python train.py --dataset="small renderings of single solids in any pose" --horizontal_flip=false --norm="layernorm" --activation="relu" --head_dim=32 --parallel_block=false --moe_every=2 --loss="cross_entropy" --grad_clip=0.5 --ema_decay=0.995 --steps=9700 --batch_size=256 --weight_decay=0.2
Rows from expert 19 of block 5, named by matrix and row number. Rows with one number belong to one neuron. Each number is 50 + 10 x the weight over its row's rms, rounded and kept within 0 to 99. All counts start at 0. After the name is the row's rms in percent of the matrix's.
# up: expert up (model.blocks.5.mlp.up, 32x64x128), inputs 0-127
# down: expert down (model.blocks.5.mlp.down, 32x128x64, transposed), outputs 0-127
up.27 143:51 41 40 48 42 43 69 54 24 63 59 42 43 38 32 57 38 50 61 44 49 62 35 66 28 54 48 59 53 40 46 60 37 64 44 47 48 49 41 56 43 48 31 39 31 62 40 39 59 52 52 45 64 58 46 50 61 54 53 47 45 59 33 55 47 39 48 51 64 53 59 59 58 51 45 44 66 40 50 48 34 31 67 37 36 55 36 59 67 56 43 42 60 43 69 48 49 54 58 57 35 36 41 56 39 48 51 48 61 60 45 38 49 58 59 41 40 49 37 48 35 56 43 53 55 36 62 41
up.28 134:51 56 49 40 60 50 64 66 50 51 53 28 55 59 55 61 43 52 54 51 68 56 59 46 64 57 64 50 50 40 52 51 39 50 43 66 59 48 54 55 29 52 45 37 61 67 37 35 63 36 60 42 61 74 42 54 45 47 58 31 62 55 52 56 50 41 60 54 58 40 49 29 42 54 46 33 52 49 45 44 57 62 34 29 46 57 69 50 55 38 36 49 49 57 47 58 69 42 44 52 46 55 43 59 46 41 60 49 48 46 28 33 75 57 54 40 44 63 45 42 36 42 50 43 63 52 56 47
up.29 142:52 65 47 39 59 49 57 66 44 53 60 35 56 48 50 61 37 52 58 48 56 57 53 50 57 46 63 47 47 39 62 56 38 54 53 62 59 38 60 59 32 53 38 29 48 64 43 33 59 44 58 50 64 68 43 57 52 55 62 30 64 46 45 54 50 42 53 55 60 45 54 34 39 51 50 38 60 40 43 49 58 53 38 31 25 49 47 49 64 40 38 55 51 51 56 54 66 33 50 52 51 59 45 61 40 48 57 43 39 49 26 35 70 60 56 36 28 65 44 46 39 48 48 33 63 49 43 38
up.30 075:65 47 55 71 36 37 65 43 54 39 42 46 41 54 35 43 53 56 49 49 46 50 46 40 44 36 42 48 60 70 36 59 59 54 55 63 57 62 31 50 50 52 53 46 58 41 40 55 26 59 55 64 50 45 36 58 52 53 31 51 37 60 52 55 61 69 34 39 45 40 44 53 53 53 46 64 56 58 63 45 50 50 44 53 53 57 47 65 48 79 47 30 38 28 60 48 45 54 47 67 52 49 57 50 51 48 30 48 46 48 54 66 38 53 43 46 58 35 63 65 60 71 60 57 40 50 54 57
up.31 120:53 34 56 60 48 37 55 59 36 60 62 45 49 35 22 53 45 38 51 61 45 66 49 79 43 40 35 68 42 45 48 52 45 63 35 40 32 54 42 58 57 63 42 52 46 50 50 49 57 57 45 53 55 37 36 60 54 55 45 59 40 55 42 40 55 47 40 47 54 56 59 64 50 63 35 46 54 49 53 42 45 40 65 44 54 64 36 46 59 64 32 53 61 53 63 60 51 58 62 39 42 48 41 43 42 61 56 43 65 64 62 60 39 60 29 47 70 51 36 38 52 47 36 60 54 53 52 43
up.32 069:52 48 49 54 50 59 34 45 46 31 42 69 53 58 53 51 55 53 46 68 60 46 57 49 30 49 30 53 64 61 38 46 50 46 43 36 51 55 61 40 57 51 61 65 43 31 58 55 42 58 33 58 48 40 49 47 76 45 51 46 52 45 58 56 53 63 55 38 55 66 49 69 47 45 59 47 36 56 60 69 62 46 46 66 52 57 28 56 37 55 58 37 42 52 53 43 50 23 32 51 44 61 53 52 58 55 38 61 62 48 72 45 40 40 65 47 52 43 61 41 71 48 58 55 44 52 55 41
up.33 088:40 46 58 64 49 31 49 57 71 38 56 49 52 62 41 52 63 40 50 64 48 47 46 50 42 49 39 65 45 52 51 28 53 41 37 69 45 53 51 42 47 62 61 54 66 46 31 52 48 44 50 50 45 45 48 54 34 52 51 61 44 46 50 21 37 64 29 48 44 32 49 49 57 66 45 51 53 57 50 52 62 62 51 45 47 61 56 38 44 55 52 56 47 52 63 76 50 47 50 27 55 77 57 34 52 59 56 47 35 56 50 51 51 62 31 53 69 69 60 46 52 41 46 51 45 61 42 49
up.34 074:56 53 52 38 46 63 57 59 52 49 60 41 39 67 55 59 46 45 38 51 58 61 48 51 55 39 61 48 31 34 44 46 35 51 44 60 42 44 40 73 45 67 55 41 58 52 47 46 55 68 54 45 61 51 48 58 42 58 39 34 51 52 51 47 42 36 46 32 25 34 58 42 43 52 45 39 67 55 47 55 72 64 38 31 35 41 47 48 39 54 44 55 53 48 40 55 62 47 48 63 53 56 46 45 31 55 56 41 49 59 18 47 70 69 35 45 58 44 48 51 39 42 43 39 56 49 55 46
up.35 107:60 27 59 61 48 29 52 52 43 44 43 52 40 46 29 50 41 46 55 52 57 64 55 67 45 45 29 55 45 46 44 64 50 58 33 34 20 62 37 47 59 54 46 54 48 35 57 47 49 52 53 65 52 31 51 61 46 49 30 52 46 68 41 49 53 47 49 28 58 56 46 63 48 37 45 45 53 59 55 39 51 34 62 47 45 56 49 59 53 77 41 47 57 42 67 49 48 48 55 45 39 46 45 51 54 50 41 41 56 63 39 63 38 59 36 37 64 38 50 54 39 36 42 48 64 56 56 50
up.36 048:43 54 64 62 41 59 43 45 66 55 40 56 51 58 44 60 55 46 55 44 30 49 60 52 54 65 54 58 55 61 48 42 72 44 65 43 34 45 45 69 69 44 49 46 38 47 59 75 34 45 51 58 32 57 74 55 43 44 42 45 56 57 64 58 61 52 52 59 46 39 34 47 55 30 55 75 53 66 42 51 60 40 51 58 43 28 50 60 58 39 58 52 50 44 47 42 54 43 38 46 42 45 66 60 48 41 43 45 51 29 58 47 46 48 33 65 39 54 54 52 48 44 43 41 60 65 49 52
up.37 054:38 52 60 58 66 55 38 41 38 42 48 68 49 41 42 47 77 46 63 65 53 61 29 34 50 42 36 52 47 66 51 67 44 35 64 55 50 53 35 49 49 48 52 53 53 28 64 59 22 49 49 50 42 49 59 44 51 41 51 64 38 60 52 37 51 53 62 42 34 45 50 53 50 53 64 39 37 53 51 46 50 46 63 49 37 41 38 39 58 45 53 42 48 50 61 44 43 53 50 35 35 57 75 31 38 63 41 43 34 30 48 59 53 43 55 56 47 52 57 56 59 42 56 42 57 53 48 57
up.38 140:49 61 49 38 53 52 65 66 44 62 59 30 54 46 53 60 41 50 50 45 58 59 52 51 65 43 69 42 43 40 58 49 35 49 57 52 60 47 56 59 29 52 41 40 52 64 36 39 62 50 63 56 62 69 47 56 48 53 65 28 65 56 42 49 47 39 57 63 54 42 53 31 44 53 54 37 49 46 48 46 58 56 34 36 36 50 64 47 55 42 40 52 57 54 48 54 73 44 49 58 53 48 34 47 41 54 54 54 43 45 30 28 72 61 48 39 36 61 40 51 29 42 40 38 65 51 45 43
up.39 107:45 50 39 33 37 46 69 77 47 60 61 42 54 44 50 56 47 51 42 50 45 64 37 64 53 45 52 51 41 38 72 51 38 59 44 58 46 62 53 51 43 59 46 52 56 62 43 46 60 61 63 54 58 50 31 56 57 64 65 49 46 49 40 66 56 29 54 59 61 53 60 56 41 63 38 34 54 29 43 60 55 56 33 34 41 57 48 39 58 42 45 57 58 52 57 56 61 49 52 54 64 43 34 34 47 65 54 52 55 53 47 36 54 65 33 43 42 72 33 48 34 39 41 45 53 49 49 38
up.40 056:59 48 58 63 57 40 42 43 64 48 53 52 67 52 61 49 59 44 48 43 35 39 49 50 40 50 38 58 57 56 49 26 62 45 47 49 55 64 41 54 65 47 59 54 63 24 60 62 45 55 58 47 43 58 67 40 52 46 41 62 54 54 56 56 49 54 53 52 37 53 51 56 65 48 58 66 36 64 46 32 36 38 54 56 61 50 60 50 37 44 47 71 25 43 46 38 46 63 61 53 51 53 58 56 58 57 56 40 26 47 66 53 36 43 42 66 62 38 71 63 60 46 45 66 44 57 36 51
up.41 131:55 57 45 37 57 50 64 65 37 49 59 40 61 54 52 57 41 54 49 40 61 54 64 48 57 52 68 39 48 40 48 53 40 57 49 58 60 42 56 53 28 53 34 34 47 68 50 33 63 40 52 47 63 74 44 55 41 57 59 33 58 58 45 55 49 38 53 49 56 37 48 31 48 53 52 37 55 44 41 55 63 55 35 27 33 51 59 49 51 41 39 54 49 53 52 58 68 43 47 59 45 56 35 54 43 44 52 53 44 44 29 33 62 59 51 34 33 62 35 51 37 48 38 34 66 44 45 43
up.42 127:45 62 49 45 55 51 49 66 50 39 52 40 60 47 63 44 51 55 44 43 48 51 58 46 55 42 58 44 55 42 56 40 41 50 60 55 67 37 55 51 29 54 44 41 52 64 33 36 53 36 46 54 52 60 40 61 47 43 69 34 69 41 54 43 39 45 56 47 64 41 54 41 28 49 51 36 48 41 48 48 74 62 31 40 40 53 56 45 56 47 39 47 54 52 52 64 65 25 39 58 56 73 44 48 46 50 55 50 33 48 34 25 68 61 52 41 41 57 52 43 46 45 55 30 62 49 47 40
up.43 118:56 28 53 40 46 38 54 65 39 62 57 42 51 31 33 55 54 52 50 59 43 55 65 71 56 55 42 58 34 45 50 35 51 53 38 42 42 51 57 46 49 59 54 53 46 45 49 54 44 65 37 54 53 37 38 56 45 60 41 58 47 43 32 40 47 52 49 53 40 71 58 53 49 59 48 53 51 41 49 43 28 44 54 69 51 65 44 34 52 65 44 51 54 49 54 58 51 70 69 25 41 36 39 31 49 56 46 48 68 61 68 48 48 44 41 51 59 47 38 47 59 48 57 74 33 62 51 47
up.44 095:64 55 56 30 52 66 54 62 49 58 47 37 41 50 50 65 44 49 39 53 57 48 52 61 76 48 65 37 26 41 64 42 43 55 44 35 48 61 61 59 38 52 50 52 63 53 61 54 66 54 59 52 53 54 62 53 45 60 42 28 58 60 39 49 62 38 74 61 50 53 57 35 51 40 53 46 62 52 36 65 54 57 39 43 41 34 66 63 39 38 57 55 40 58 43 46 65 60 53 48 54 43 44 43 38 54 51 57 51 54 33 41 56 54 42 53 50 53 35 56 36 36 40 50 71 50 43 37
up.45 151:54 42 48 57 54 41 57 55 27 66 58 39 53 31 19 49 42 56 56 53 37 66 44 74 34 49 44 59 45 44 51 62 42 65 32 42 34 49 41 52 55 56 40 50 35 57 52 48 58 53 46 44 60 41 40 47 56 63 40 53 42 53 46 52 51 44 46 46 58 58 57 65 60 50 44 47 55 44 52 50 36 28 59 46 59 58 36 52 67 58 35 66 61 49 70 54 52 57 61 47 42 33 37 51 41 66 56 40 69 67 53 56 48 60 48 40 59 51 38 45 43 49 40 65 57 48 53 33
up.46 067:49 52 37 55 51 42 42 37 63 40 39 56 51 57 62 47 65 57 51 41 49 35 60 39 55 32 52 55 63 61 36 48 56 37 49 54 63 55 55 51 48 48 58 45 45 44 45 59 32 57 60 40 43 57 63 49 50 35 42 34 49 62 64 52 42 58 44 56 46 57 45 45 61 58 54 62 50 63 61 45 53 64 60 45 59 51 46 56 50 55 62 26 27 25 50 37 39 46 52 64 39 48 61 61 59 36 32 56 44 44 50 78 36 41 55 60 59 29 60 61 66 51 53 51 37 62 41 56
up.47 128:51 40 47 57 43 45 63 57 34 69 51 46 47 40 28 52 43 50 56 47 31 64 40 74 43 48 40 52 48 47 50 59 40 67 39 37 30 56 35 63 59 54 47 53 41 52 53 61 54 68 57 53 65 41 38 52 59 65 36 48 38 61 29 54 51 40 50 53 47 55 59 58 60 55 38 53 51 44 53 50 32 32 57 50 51 47 31 53 54 57 41 62 54 47 58 55 58 57 59 45 49 34 42 47 40 73 47 43 65 69 55 60 44 50 37 48 57 50 32 51 38 50 39 73 53 50 56 42
up.48 072:52 45 35 41 38 60 42 50 36 43 57 56 58 65 54 60 56 41 33 43 55 49 44 46 58 40 53 53 38 45 48 52 51 36 56 53 38 58 45 38 60 31 42 51 49 55 56 55 39 55 30 50 46 38 60 37 52 33 49 56 42 52 46 57 45 57 39 47 61 43 41 57 50 40 63 63 46 64 49 58 57 53 31 59 52 49 57 57 64 61 60 45 54 43 47 29 59 52 52 57 47 59 81 61 75 47 40 48 64 59 51 52 34 59 61 56 52 30 62 63 77 50 71 50 47 51 64 45
up.49 051:49 55 51 65 40 37 57 50 50 33 42 56 56 61 50 34 59 56 43 59 60 35 49 55 48 55 46 54 63 61 57 29 52 43 37 42 52 51 48 49 69 35 55 61 44 43 61 44 33 52 57 53 51 40 47 39 57 56 23 51 46 58 65 47 62 79 53 32 50 62 41 58 45 58 63 56 55 61 53 52 62 48 44 57 49 43 44 47 31 32 49 57 59 31 58 49 26 53 44 44 48 42 68 57 49 35 37 42 40 41 66 59 42 42 53 56 59 44 45 57 44 59 61 57 30 44 47 60
up.50 051:61 59 71 48 45 69 47 40 68 59 59 53 65 61 42 36 49 64 36 60 32 36 52 45 49 53 47 49 56 44 37 46 68 45 63 46 41 58 48 52 72 52 57 54 57 45 47 49 44 48 41 71 43 30 54 61 50 51 32 42 60 77 65 53 44 53 66 38 42 51 45 54 51 48 58 54 49 49 43 50 46 27 60 66 57 46 63 43 44 42 61 47 51 35 32 51 45 58 60 56 41 36 50 48 52 53 34 59 51 39 55 48 46 38 62 68 48 57 60 59 52 64 57 57 46 45 37 36
up.51 068:44 58 51 59 35 48 43 40 44 35 39 64 29 50 57 45 54 45 40 63 52 37 46 45 44 48 42 60 47 64 53 26 61 45 72 34 38 54 43 51 55 56 54 78 40 38 64 46 38 52 52 56 50 39 64 38 63 34 42 58 47 52 55 61 51 78 60 38 44 51 43 57 49 54 52 61 53 57 50 68 50 40 66 58 49 58 52 47 45 53 59 37 55 58 41 41 28 39 55 45 51 57 58 50 49 38 36 66 48 46 53 60 31 39 49 63 38 44 59 35 59 48 54 53 43 50 57 64
up.52 042:57 57 53 49 44 47 44 42 63 39 54 46 52 39 39 56 62 29 51 49 20 39 47 47 50 41 24 56 54 64 58 61 51 59 47 50 73 56 36 52 51 38 35 60 49 58 38 63 44 46 36 53 34 55 72 41 38 56 44 41 48 61 65 45 54 50 51 63 54 57 53 45 44 65 64 60 40 62 58 45 58 37 58 47 62 40 46 48 37 46 75 45 38 56 30 48 52 54 54 47 49 46 62 48 47 53 34 62 55 38 66 43 52 42 48 69 38 47 66 47 61 38 45 52 41 59 40 48
up.53 134:47 57 46 34 43 52 61 60 43 59 58 53 47 37 60 48 52 65 39 49 23 51 46 46 51 47 54 51 48 45 65 54 48 59 63 51 69 77 59 56 35 58 53 47 51 58 44 66 55 51 59 63 43 50 54 55 50 51 62 53 58 42 47 66 54 45 56 66 57 48 64 57 33 55 40 49 44 34 47 41 64 57 31 48 34 53 55 39 61 48 43 46 52 54 48 42 63 39 42 56 71 37 46 36 54 68 48 66 32 49 46 29 61 49 40 49 28 70 40 70 40 54 56 41 51 48 45 53
down.27 132:29 39 53 55 53 58 43 57 54 45 51 42 52 70 56 62 66 25 55 74 64 49 54 55 60 51 50 50 48 45 53 57 46 45 48 48 39 46 33 52 64 26 37 62 65 37 39 47 51 41 33 38 46 53 41 58 53 46 45 58 43 58 46 48 61 55 49 42 57 33 43 48 61 43 71 43 47 61 43 55 52 51 48 49 35 48 65 65 26 41 44 49 52 49 50 67 36 46 51 55 38 71 58 57 48 38 58 46 58 54 50 58 52 61 61 69 51 57 45 39 47 24 55 45 41 60 67 55
down.28 130:55 44 40 44 60 53 58 70 49 43 37 37 49 60 53 62 49 42 54 65 70 54 66 44 67 54 58 52 21 58 55 65 53 28 39 56 36 42 44 42 55 16 45 53 63 51 49 38 52 50 42 49 55 62 45 58 54 29 48 52 38 49 41 53 58 65 53 36 52 48 46 33 46 64 62 44 56 57 48 57 48 65 42 44 42 57 75 46 30 36 57 50 48 50 50 62 63 65 47 52 47 55 61 62 52 36 57 51 55 41 50 51 54 54 65 55 55 49 55 55 63 31 49 43 50 56 47 52
down.29 136:48 49 41 54 52 47 49 60 47 41 44 29 46 64 59 65 47 34 58 70 67 56 68 44 56 50 52 47 37 58 49 64 49 38 42 55 41 49 47 39 50 13 39 56 63 51 44 30 50 43 46 46 59 63 52 61 55 29 37 55 47 55 36 45 57 56 41 39 49 40 35 37 54 56 62 48 48 61 53 51 55 64 50 38 31 62 68 52 32 46 48 50 36 46 47 59 54 63 52 68 39 58 71 63 56 37 47 48 55 50 46 51 57 59 59 48 54 57 51 45 54 27 48 40 50 60 55 56
down.30 069:32 65 78 34 56 54 40 46 51 59 37 36 38 51 37 31 56 38 42 62 66 51 46 45 65 72 55 40 43 48 58 52 36 49 49 48 48 36 44 71 60 44 41 45 54 38 56 50 51 55 41 57 61 49 41 55 50 46 30 32 56 53 35 45 52 36 67 40 56 50 50 45 48 34 68 67 47 47 47 51 39 51 54 54 57 47 57 56 56 40 59 43 66 32 58 64 64 51 55 50 53 31 18 52 39 52 52 47 57 47 55 36 51 48 59 59 51 50 48 46 42 41 46 49 59 56 55 52
down.31 123:27 38 54 56 48 59 44 59 46 58 42 43 58 68 45 51 59 19 47 73 62 61 51 66 51 63 51 47 48 38 66 44 36 55 34 42 37 51 38 60 74 30 41 68 46 38 51 48 59 44 45 42 53 52 36 44 52 54 34 53 47 50 44 49 67 39 54 48 43 44 53 50 63 46 66 54 53 53 39 63 34 53 56 49 50 50 59 60 39 36 56 53 56 44 56 58 48 64 59 56 46 67 56 40 49 50 52 43 66 57 47 53 56 56 64 65 54 58 40 39 38 24 45 46 45 56 55 41
down.32 059:41 43 51 55 37 50 58 61 47 41 59 46 25 56 44 38 52 29 47 47 56 50 51 53 47 36 47 49 60 36 58 56 32 71 45 45 47 58 27 51 57 56 47 56 34 56 53 36 53 47 55 41 69 34 61 61 19 64 60 44 74 43 52 48 54 48 62 52 71 47 48 36 55 45 53 58 60 64 43 49 53 55 51 55 44 57 35 50 51 52 32 67 46 64 42 73 55 46 50 59 45 45 45 55 62 62 54 40 40 59 41 50 71 46 44 56 51 56 52 54 42 43 57 60 45 65 54 42
down.33 097:60 42 48 59 54 48 57 70 43 42 46 37 56 62 38 60 50 36 49 58 59 61 74 47 62 56 58 35 27 58 59 59 37 48 25 43 44 43 57 54 55 27 56 57 50 47 66 38 56 50 40 42 65 42 40 53 68 30 23 44 53 47 35 47 60 55 64 40 38 35 46 43 60 61 56 59 48 53 44 52 42 58 59 45 41 55 55 43 39 41 57 44 41 51 46 69 59 56 57 48 51 60 49 52 47 46 53 54 57 54 46 68 57 45 55 53 57 65 46 37 42 33 40 53 52 50 49 26
down.34 108:50 39 46 47 50 68 57 66 39 46 51 34 43 67 45 51 55 38 57 70 67 51 64 52 70 44 68 53 32 48 57 66 46 48 42 50 42 52 40 42 54 10 35 59 55 43 46 43 59 52 50 39 53 50 45 54 51 29 40 43 54 60 40 56 65 43 52 43 54 34 46 39 66 61 73 45 62 59 50 54 57 60 36 47 34 54 65 57 44 47 51 50 37 48 54 55 45 56 59 61 34 57 50 54 51 42 58 47 72 47 47 45 54 53 53 62 50 56 44 42 48 35 53 44 53 54 67 40
down.35 106:33 43 63 51 41 63 49 54 50 48 38 41 49 69 63 59 51 33 41 59 56 43 55 44 68 51 72 32 39 46 65 41 39 47 39 41 41 57 51 51 59 32 46 59 59 44 58 54 75 53 40 41 51 49 45 32 50 48 50 51 55 54 51 58 56 43 46 56 56 37 40 47 74 45 62 44 45 51 40 61 48 45 44 49 54 47 62 55 36 33 54 56 39 48 50 60 42 53 56 50 54 55 46 43 41 39 65 46 53 53 40 52 63 44 44 59 55 60 24 40 23 21 42 53 52 46 60 33
down.36 047:61 50 56 39 61 51 41 51 58 63 54 54 28 55 54 51 44 61 57 46 53 42 47 50 61 36 52 64 39 48 59 40 40 50 45 54 37 49 49 38 58 65 55 63 48 50 54 40 57 36 33 52 50 50 47 38 43 38 57 58 60 37 62 40 31 30 58 58 51 64 43 46 75 52 35 42 50 44 59 27 62 66 50 43 36 39 39 42 50 38 62 55 52 35 20 64 41 51 54 68 41 43 63 41 50 42 48 62 44 63 52 34 41 37 55 56 60 50 53 44 62 62 57 40 46 56 41 44
down.37 056:36 61 50 46 47 53 61 59 61 49 58 50 43 52 42 46 60 55 55 56 65 47 59 47 55 40 55 45 64 40 40 47 45 51 37 52 50 58 42 56 68 58 36 41 58 58 67 60 48 39 47 44 54 35 52 54 39 44 81 44 46 46 41 43 40 62 52 51 52 62 33 44 48 68 71 56 60 60 57 57 40 54 58 53 59 56 41 55 35 53 52 49 40 54 73 44 36 49 53 18 49 55 46 51 39 46 68 33 63 45 68 57 52 52 67 54 30 54 27 44 49 50 42 51 45 68 52 43
down.38 133:52 40 45 46 58 51 54 61 57 45 43 26 57 58 51 55 52 37 54 80 66 48 67 48 65 57 60 44 29 53 53 65 54 35 45 58 36 40 47 45 46 17 38 55 55 40 43 35 50 49 48 32 56 61 40 65 54 29 41 47 43 49 35 49 60 60 51 42 48 39 35 33 54 57 66 48 44 56 49 46 49 60 41 48 37 54 64 59 32 38 53 42 38 53 52 56 56 48 55 57 36 57 60 63 54 44 60 49 61 49 53 53 55 53 63 65 48 56 55 45 52 30 57 43 54 63 48 55
down.39 123:48 33 44 50 65 54 44 65 43 57 43 33 52 49 43 62 49 29 43 71 64 51 65 60 55 67 57 54 34 46 67 63 35 46 31 48 41 48 46 44 53 16 43 56 61 44 45 49 54 52 45 38 59 60 27 66 65 35 34 52 46 57 31 49 63 41 53 33 55 47 47 43 59 56 55 51 43 58 51 53 47 65 44 40 43 61 57 53 35 42 41 43 45 46 57 57 46 56 51 63 29 60 49 52 55 37 45 52 61 47 54 43 53 63 63 54 49 57 45 43 40 31 51 45 51 56 61 51
down.40 064:53 47 47 56 54 75 40 59 52 55 31 43 69 60 50 52 58 60 33 26 67 55 51 38 58 58 65 49 53 59 63 59 42 47 60 43 51 48 50 67 40 29 44 48 40 41 69 55 46 44 54 44 78 43 46 50 57 64 61 50 43 61 31 59 40 43 35 56 48 47 64 47 48 52 43 63 59 41 50 44 44 37 61 52 60 44 47 60 63 46 46 43 45 54 49 44 60 65 49 38 46 52 42 63 48 41 49 47 44 58 51 77 52 50 35 53 61 55 35 61 59 56 50 67 64 45 65 46
down.41 140:51 34 46 47 54 51 55 59 52 33 40 27 50 58 62 60 48 39 49 70 71 46 75 45 62 54 58 45 39 56 48 59 46 31 42 57 47 50 39 39 57 15 48 57 59 46 45 33 53 48 47 41 60 62 49 53 59 29 36 58 44 54 40 54 54 59 42 40 61 32 45 39 53 61 62 45 47 61 58 51 56 55 47 47 43 62 69 61 29 48 47 50 34 44 47 54 51 48 57 56 39 59 65 63 51 28 51 47 54 54 44 47 63 61 64 53 49 51 51 44 55 35 44 39 54 52 65 45
down.42 124:55 44 41 51 50 55 61 64 40 45 50 32 48 61 54 54 53 38 57 77 62 63 70 46 64 49 58 46 38 64 51 70 50 45 43 54 39 52 50 39 43 14 36 62 53 52 54 36 57 54 52 41 65 57 36 59 59 31 50 56 52 51 39 51 53 50 43 40 56 38 35 39 56 67 66 52 50 64 49 51 49 62 43 40 33 52 59 63 39 50 31 46 32 45 49 53 54 67 57 66 43 43 50 58 54 46 46 57 64 49 54 46 59 45 52 55 40 57 54 42 52 29 52 39 47 52 55 40
down.43 123:33 41 38 51 50 63 42 65 58 62 39 32 69 46 41 50 56 42 51 53 50 53 39 63 47 69 37 40 35 34 77 54 52 66 40 38 43 52 46 58 60 36 51 75 62 43 49 59 50 47 38 39 53 53 33 39 53 50 40 50 48 60 49 51 67 35 65 51 52 63 54 43 55 44 61 42 41 47 39 57 39 56 52 50 59 57 49 54 38 31 57 46 45 51 35 51 61 56 55 54 53 47 45 36 47 56 47 38 62 42 63 37 52 43 73 66 43 56 34 47 42 43 48 69 47 55 54 61
down.44 111:50 53 38 47 46 65 51 66 48 46 43 38 59 59 55 54 51 26 55 70 69 41 62 44 68 48 60 50 31 51 64 58 43 46 37 45 38 53 43 47 44 22 49 57 52 43 44 36 49 54 44 38 57 66 35 48 54 40 46 36 50 54 38 49 52 43 57 32 51 36 42 27 57 59 64 47 40 56 64 53 59 64 38 31 41 54 64 59 32 38 47 58 42 43 55 60 45 48 52 54 44 55 56 53 53 38 55 54 69 45 40 40 53 53 61 60 57 63 43 46 54 31 50 35 42 62 56 46
down.45 141:37 32 49 58 52 61 49 54 53 55 34 49 54 66 50 58 65 18 42 65 74 48 43 63 58 53 45 48 42 43 63 59 42 45 39 48 39 48 35 58 71 32 51 65 59 28 49 57 50 49 37 44 52 50 40 50 57 53 43 54 47 54 40 48 64 44 58 47 54 39 50 44 71 49 70 46 52 49 32 59 37 54 55 48 47 44 59 61 41 36 48 48 47 41 47 58 36 58 54 55 55 68 61 48 44 49 63 42 64 50 50 55 49 56 62 71 55 60 42 40 38 23 47 50 44 56 63 56
down.46 073:48 58 59 56 72 40 56 48 62 53 49 53 47 55 51 40 56 37 68 76 66 46 59 44 62 49 64 54 42 53 59 58 35 36 49 32 26 29 45 41 73 42 47 51 61 45 53 41 38 51 40 46 69 68 58 57 40 47 49 36 53 41 37 42 66 51 41 48 53 54 41 41 62 40 68 62 42 61 61 45 34 59 52 57 48 47 48 58 42 31 51 67 54 57 55 58 61 44 53 34 43 52 41 53 42 43 59 45 48 29 44 58 61 49 56 43 39 51 55 48 47 39 46 54 63 63 58 56
down.47 124:37 45 54 56 57 69 51 61 53 61 34 46 60 68 49 48 50 20 48 77 68 42 53 55 57 51 51 47 37 39 70 60 39 45 47 42 39 46 27 53 63 33 41 72 58 32 49 53 56 43 37 35 58 53 35 52 59 55 42 41 54 62 44 45 62 47 63 40 55 49 54 45 61 43 66 49 42 51 40 56 43 49 48 45 48 42 59 67 39 41 45 49 53 52 46 68 37 53 64 48 46 66 59 58 46 46 63 39 50 52 58 49 51 46 57 58 55 60 48 38 41 29 56 49 43 61 62 47
down.48 075:43 38 38 46 43 49 60 56 51 41 55 49 40 47 53 46 62 49 32 66 47 42 51 47 63 44 64 39 51 43 56 72 60 34 52 59 50 57 50 58 39 36 49 43 60 49 52 47 55 57 67 48 55 42 64 47 49 29 40 51 61 69 31 48 67 58 59 47 62 51 61 59 65 55 57 51 34 57 48 44 55 69 42 49 11 32 62 44 45 47 54 43 33 48 34 51 52 77 52 51 61 56 37 63 54 50 44 56 58 48 46 47 64 42 48 54 35 61 49 59 43 46 51 44 49 47 63 59
down.49 057:58 40 40 39 67 32 64 50 64 56 64 42 59 51 28 23 55 37 56 46 39 55 51 42 41 56 67 49 68 45 37 37 48 54 54 44 58 45 63 59 64 42 61 37 44 57 53 33 35 58 50 42 66 37 55 54 48 37 46 53 48 63 60 29 42 45 46 44 36 37 45 48 51 59 58 54 56 49 41 49 43 45 42 59 51 45 64 41 42 46 55 58 41 70 44 66 48 54 51 54 60 51 33 52 43 54 74 29 59 49 52 52 70 56 50 42 47 54 40 45 59 49 41 67 36 47 43 52
down.50 057:63 36 44 48 43 38 44 48 60 44 40 31 53 47 45 41 31 58 67 63 65 53 62 47 38 57 56 56 47 44 52 40 48 51 69 69 41 58 56 55 45 43 39 47 48 34 57 50 62 38 38 45 52 47 40 31 51 39 65 34 74 38 39 63 44 50 54 53 60 39 52 45 49 50 64 53 44 39 63 57 46 56 55 48 59 65 47 66 50 38 57 70 44 48 60 51 56 61 35 51 57 49 41 39 40 34 51 66 40 54 49 58 47 58 54 64 57 62 40 64 59 49 83 55 45 56 57 56
down.51 061:51 57 45 40 58 47 44 49 50 53 73 42 42 53 43 51 48 38 75 58 47 63 59 58 59 47 45 57 49 33 52 47 40 64 47 39 52 51 56 55 51 58 52 41 29 70 48 50 55 56 33 49 50 45 47 39 53 65 57 56 76 51 55 28 31 57 62 63 56 56 51 49 28 52 42 44 54 55 50 46 43 57 53 54 42 58 58 45 49 47 32 62 54 64 47 60 49 70 63 35 45 34 40 53 56 52 56 48 47 63 56 47 67 40 37 30 72 66 35 41 45 50 43 59 50 67 49 37
down.52 045:43 31 61 36 46 43 44 53 43 51 46 42 60 42 63 38 53 44 46 28 17 32 43 47 57 52 46 50 37 59 55 52 49 34 55 53 40 23 64 60 56 64 33 50 48 34 46 44 56 53 43 52 42 48 54 55 58 38 49 47 39 54 47 46 62 31 66 66 54 35 43 51 49 44 61 43 61 36 33 40 43 50 45 61 54 49 29 58 58 55 52 51 60 37 58 50 52 51 60 45 33 44 58 51 42 52 66 52 68 53 58 52 59 56 64 41 66 47 35 61 52 48 53 43 51 69 60 42
down.53 128:41 49 53 45 64 59 52 62 41 54 39 36 54 43 35 43 62 44 59 55 51 56 59 59 49 56 51 53 35 49 62 71 61 43 52 36 46 40 51 56 52 33 39 67 52 61 51 45 42 56 37 49 61 63 34 56 60 31 35 57 63 58 40 58 60 37 65 36 65 62 41 35 40 47 62 39 30 60 64 39 50 53 46 49 41 53 60 49 47 48 41 46 50 46 49 55 60 45 47 73 39 48 53 60 60 54 26 66 56 44 61 28 53 59 69 57 37 53 56 51 56 45 65 49 43 67 51 55